{
  "norm": "batchnorm",
  "eps": 1e-08,
  "max_grad_norm": 5.0
}
Rows from block 8 of a small audio frame classifier, named by matrix and row number. Rows with one number belong to one channel. Each number is 128 + 24 x the weight over its row's rms, rounded and kept within 0 to 255. All counts start at 0. Numbers have three digits each.
After each channel's rows are labels from the 100 clips, of 14848, where the channel reaches its highest value: "strongest on" is what is common among them; "peak on" is the class under the peak. Only what is clearly more common there than usual is listed. The data: tunes sung on syllables by a formant synthesiser.
# convs1: first pointwise conv (model.blocks.8.convs.1.weight, 192x160x1), inputs 80-159
# convs3: second pointwise conv (model.blocks.8.convs.3.weight, 192x192x1, transposed), outputs 64-127

convs1.94:138103124153105090161124149111119111083138150132152160123142144164131141114151141125149154096135128070163144133180148104147140098145103164098159135106149165123102174172121139106170113116098085097125120114127112141144100124099127122113102147
convs3.94:142168139171121129109108120103153126156096106150095116135101088100132148128124164140104145130160138155145135127132138108127085139187137142093124164122140144097119121136136132061112134173150146
strongest on: reverberation; vowel: /i/; consonant: /m/; consonant: /t/
peak on: /i/

convs1.98:160128146081105078131058127141176125082136114104132065133141137129128127147137120142090167132133166107142140148125120105113151132163148126122131121075100118122107095135124117133113127159123132173133099143111090134132114115105158142151120152
convs3.98:124135105129118124139151124084157138144172146138198155114154146141155137143109173102091136086126139125116106151127129119122091140055098089092105155095126122136131140113161097161118174073134099
strongest on: child-like voice; vowel: /o/
peak on: /o/; /e/

convs1.174:137124114090127109133144178101103151129125126106145143114141132131122165144125120078091135131135139116144115118118161148151128104117144104134184072116125119139139118140134085140122152113188103183124160148136143106151105161112139088097147163
convs3.174:095136121103099172145149127114099077133119100195141126122148141117118158097123131115101141129087142084132123155166113116199102097118116105123160129156151097113123128104144109098109103126131142
strongest on: reverberation; vowel: /i/; consonant: /d/
peak on: /i/

convs1.15:154132048112120102117132139142157155081128091136114149170115153093160080140118116130126115124132073139134164173119145121095143184163128145148125122113149101130104107059119129142136111160110153113136149147148141117103135138114108110115145099
convs3.15:132139134164158150125101090162175125137133140171121130170124140138104133198135131138123169068102105145144146127145118133116144083132102155117128205111119123133075130118130164118137155167143138
strongest on: reverberation; vowel: /e/; clipping
peak on: silence

convs1.52:130001151158168149148146101154161121134053109137081104132125132117130138152141128078083131116136130151176105115137166107159147139122161154113121141134128125134156085149135126164169101109123152140126117148153117140127099130150090101141102079
convs3.52:119226133098159105112135134127118102127126126114133117081142134137050160135110112136135153071141116133116130151127115174130107144134128100099134140030140111135101135138100135117115166152135139
strongest on: vowel: /æ/; white noise
peak on: /æ/

convs1.28:129144146106165123104136122101133159111156096087175154097059124137116120128102127100123130120124143109162142135137126145163116181149104132163106121183130104168093198155098149149129119135128101144145128136102160119188143106095113152112134099
convs3.28:125127092099157080102142112153078171174133143090106125092124127148133148100109160148108146172118123106125160110138131166142136183136148113152110172148117120089162127104139098170087135107130147
strongest on: reverberation; vowel: /ɑ/; consonant: /n/; consonant: /d/
peak on: /ɑ/

convs1.38:083116095125141131128151098147111155123130137139112154147150131077094122167139134135172130118100126126068128117096120124146108115123122097144147102162123178174093096148108150150153137116125139055143116130159148094161122135169156136116147121
convs3.38:132100172114153099139107114116108143173110177118116155152099096145166132111159132158149128119176157130116132089159148118123131161121115137134166112095129114154104103140090121124086104109089158
strongest on: vowel: /ɑ/; child-like voice
peak on: /ɑ/

convs1.79:119000133166119133116142139148144135158032139135147109149140134132129125141121120068151131148142156128192102113121131105109142129164111129122176126130138136132114170161129144172148142145126111155130110133161111125132138131116093121143130094
convs3.79:159177140149140092114113148117115146130131152103138139101134109159087162101117106144120153092142134123153133172124114146137111135137131117084146138087182105128153141137114165069090131149148153
strongest on: vowel: /æ/; white noise
peak on: /æ/

convs1.14:136135166098129116086130111117126110132145105141166087157134106149113117125137157137151137166134130130126098140131089072135130095172126147116112106116176133138145131130098157148080108180125114134113166148051090136111108085148142152127152152
convs3.14:161143108138132108103139152113165090131107092142132102146113141123123142134176158147163096124160081182126091088130141118141112106120143100116110156147134146142105121122124145155163116103106146
strongest on: vowel: /æ/; clipping
peak on: /æ/

convs1.100:167124149099117146157129131135119118157126130127159109114133108154093111116155159108121118129163154194125144100114171104144177120104087074141117153152133104198136123086124122134131141154123130113147124147134105077145125089151137113123117130
convs3.100:087121136115142087098133165119100141129169122114151117125060108156136154106141118115106150134143081096117097115118131124113120141143128155116098110118143137180142145127162110120102104135136139
strongest on: child-like voice; vowel: /u/; vowel: /i/
peak on: /u/; /i/

convs1.25:118150105154089137169194077173105152131137119104159133167111118140106132138127158134136174156122088117105130142173095143139115168124103124109133096112108160097099128158137074140148123121131169095149150131105124144088138080134094135168153175
convs3.25:118095109133111096144093142176139081135125133125129137111119138158104194105098131128128114095093108096133139151145154130122158141119072116118158132143126170150100143134116155141128155103129146
strongest on: vowel: /ɑ/; deep voice
peak on: /ɑ/; /æ/

convs1.123:131155123123155140127129145140163112135104100158120125131143139145120113127079144106101173097159140110129169051127088110175116126115132103121127131111107121112152129146080139157174115144109134076142134154130137121122082152131139156159113171
convs3.123:127128149134101145108162123153157087125186130126158137085129122144139117152138122198122117127117138116102139116141152126130143162152104127142089177097108115136120152133143156177104113147159098
strongest on: vowel: /e/; child-like voice
peak on: silence

convs1.117:079117098166096146137147160127151153096114108141108123137134146131119138126161132133092139122161143149166108100131140135043126128093151105149166120099170134101123133115107128128132139122114142137115129146114152101108115108063148151141134079
convs3.117:074136128114093118104095111169106112070122148139136108103130098139084132173106163111135100134110105102107120131143113126129125105166119133129141138145148181112144127099074109104112112169134152
strongest on: reverberation; consonant: /l/; vowel: /ɑ/
peak on: /ɑ/

convs1.139:124144179128135120175111164124191129142098125098119111091108111136116134095153118113135154100189142126110169095192121121102114164115112138132142107101170144162145127130143107116112128124129160120099152150130105139085122094173151163179166112
convs3.139:139162114113108155153172093123115129117142117156133143165175112122148148152119111125151148106074143133154179157164139090123117137103145124141103139162131141095161128130125130141132163114143120
strongest on: vowel: /e/; child-like voice; clipping
peak on: /e/

convs1.19:120117138133122115121105125125133109138117101136085143117129132186096160132154136111167114181103111109131080112162141123135141176156154146164116078117154097125075126111137092114137178123105143121138142117128156155139127121124123137134125125
convs3.19:143113117112109128132066069096142120115121150146128103144092163120108159150141087108110086161151121141156118094141114119141131131069132153126125122132102132171118186117153086148076161128115142
strongest on: child-like voice; vowel: /e/; vowel: /o/; consonant: /t/
peak on: /o/; /e/

convs1.62:133122135129104147143101135106103107152140151141134168151093124132106107121121129170110110093124149170075129098084123101119087116143077150163134149160122147112114131112109182090160154129164117160118173121135103138122148122108158120122144126
convs3.62:154073152141157154118168147111139153173127134137097147118180157106171141142157139129172106111142120099088136178158141186128189158114123119154121104092144137130174126141100102187096168129110129
strongest on: reverberation; consonant: /d/; vowel: /i/; vowel: /ɑ/
peak on: /i/; /ɑ/

convs1.130:104135170130121117140039112104182122098128114116140106146130122156144116112114164133114204127151121134146160118128147084144100115119150098145134098129131157114115142127133145169121127131112118080101155134131143144120143119139136107127163130
convs3.130:132125113135170136133111110137116152123157059157119133126109136124146165110089091106160133112102132109136130133087093124155111132148155130143092114115115120140117114055131139118119115119155153
strongest on: child-like voice; vowel: /o/; vowel: /e/
peak on: /o/; /e/

convs1.45:138130107094113150147170136080098129125116122129088122158149166099108155107071078084152121126103133162121143122103148105140119121136155144146126192149145116153144150151163127139098108149151119127120141109121107151120156146162109088118154114
convs3.45:100093089097144148156110119101152074134102154174165154153134116123098145120150101102148126136123134136151122150181103148123123116151150183092112108123142125116122120180107141135124095126130096
strongest on: vowel: /æ/; deep voice; white noise
peak on: /æ/

convs1.122:137000142169130126134125115112165122126029108116153118145135136134104122121143114092126142118123110149188155118153148154102110136094137151159164114113148132127124110144138107120208105154109118154122139115164118119137148146120127130085135096
convs3.122:120204131139152086142124156132150134143127144081159081060140108165071113120104137110124135123155129126146129162139111163119125121165139127097122117118130085138128130131135140109130138099134112
strongest on: vowel: /e/; child-like voice
peak on: /e/

convs1.27:100135119170123097112130123150138168104167129130149099129123180134157153100167152136081131117118160157165111121085134164139113128130117139118147112136116132126143162122161160110121141162116136148121112097134122154146114158161129133116168168
convs3.27:138111118151134136163104160137156113168165117127168138103118131116177139120126120122111168159131130116114086190124129116154127127094101097140178170114127150137075120085124127147126120160070125
strongest on: vowel: /ɑ/; deep voice; clipping; white noise
peak on: /ɑ/

convs1.151:132122137082157186089140115136152103184097086094146095110105150152155136114152116099148092124142123124152100123118101097132097146135113123161170091098150116117144092131118126114091108068094162106104088141099127109155137118148121094165121160
convs3.151:128129115084132118099152111126156133101138087141167106109126105175144161131123152113142135167137117134172155161112130126128121086128146123150103099137142110103166112148083138082092162144138099
strongest on: vowel: /æ/
peak on: /æ/; /i/

convs1.111:140143134144129148157155126133136107169153142094085152141134113132128138148139148127130138098132131167139123127136160150105137110144137131131126130119156175086125143122089148160129158103153155096133083108167121145088132171103102097118105140
convs3.111:103117185078063107199115152145119121091145133138125119093134149162134122122133139123112127149110120088167121163155133103131156113128119141139119122131105144123117114179148172091152157143146133
strongest on: vowel: /ɑ/
peak on: /ɑ/

convs1.107:115139169158122134130131147135128143125116131119133140115139146191122103106121129111147121143167094126103106123126081095145116139144161146138116120125133139132124128142085110137082115130124148128140145123104107160133135144153144124112131153
convs3.107:148101126162132143104119119126168136118087122172064118171127176122137106119154130099075132152098128187135125100110153083130115140149128145146129114146116142132143132083123141120127093131144147
strongest on: vowel: /æ/; child-like voice
peak on: /æ/

convs1.148:135128166122122117133082112139151086106155100128177105127129142145146133107082107106131138128198157127149081062156092113115154066087134090144095112135130106163130160127107150151126125119147118121146127153108138133119132125112133116141092191
convs3.148:127133175093143143134078102181131116088086163098148170158090108146134173089145138143126111127102129125127153169174153141097139132102137173111121115094142106120119154144128120093137130120122091
strongest on: child-like voice; vowel: /o/
peak on: /o/

convs1.161:126137122097154155171110149164140101111134101140157149122109144107062120140124134149119132124119106092105097117108154084106131098108138122140106093123126151127138155118087162137101124122123121169118096179111132191127122145089111089144128098
convs3.161:130095115160107098125115135147125162067136137112108089163113135154100155114102154118172103116161105123150127120126158117140124176115144122106131132137149117133147139133115136103120137110132145
strongest on: vowel: /ɑ/; child-like voice
peak on: /ɑ/

convs1.66:124122188132144138120089150116163101125121129120104097114129123121076162103130125127132168131157135140145105137107141117129064161118139133087124134136119110132115124128112165177130092170131152099114077102119160120093111126130122198093152150
convs3.66:130109143126150157133068136107154146142158112090125114115107082120130162111108114109130132121114138108107170103006093146104103124141134114143120092142137115144116084134101150106151128124139142
strongest on: vowel: /e/
peak on: /e/

convs1.142:129147107125100134087127076153081127145089094137157154126122146160136179111119095141112108130129133113119139129089138178120120114127158126159126157152159174106114124114124102141135134101156131140123071111161172140150127161091129165120109137
convs3.142:136136160120141088138101154143183144073086104172110081123106106130083088110088096093132122124142104148095125139125149107134124117169121159118140102095151121119150089127093124099131083087119164
strongest on: vowel: /ɑ/; deep voice; consonant: /l/
peak on: /ɑ/

convs1.184:136126119129168141141143169125128150110128130123120156124110137132144128152108134128129191123142148093135135127146139138131125092148121097142134138144107138104142111125155073104137157107102114107099132120147126146078140138137167134152126114
convs3.184:106129143087136124110126128114114146137129091142077105124135128150115104142186130120137115149143107112129146157123093083104109130123145111137119133136119132071099093119140117165099143112102097
strongest on: vowel: /e/; consonant: /n/
peak on: /e/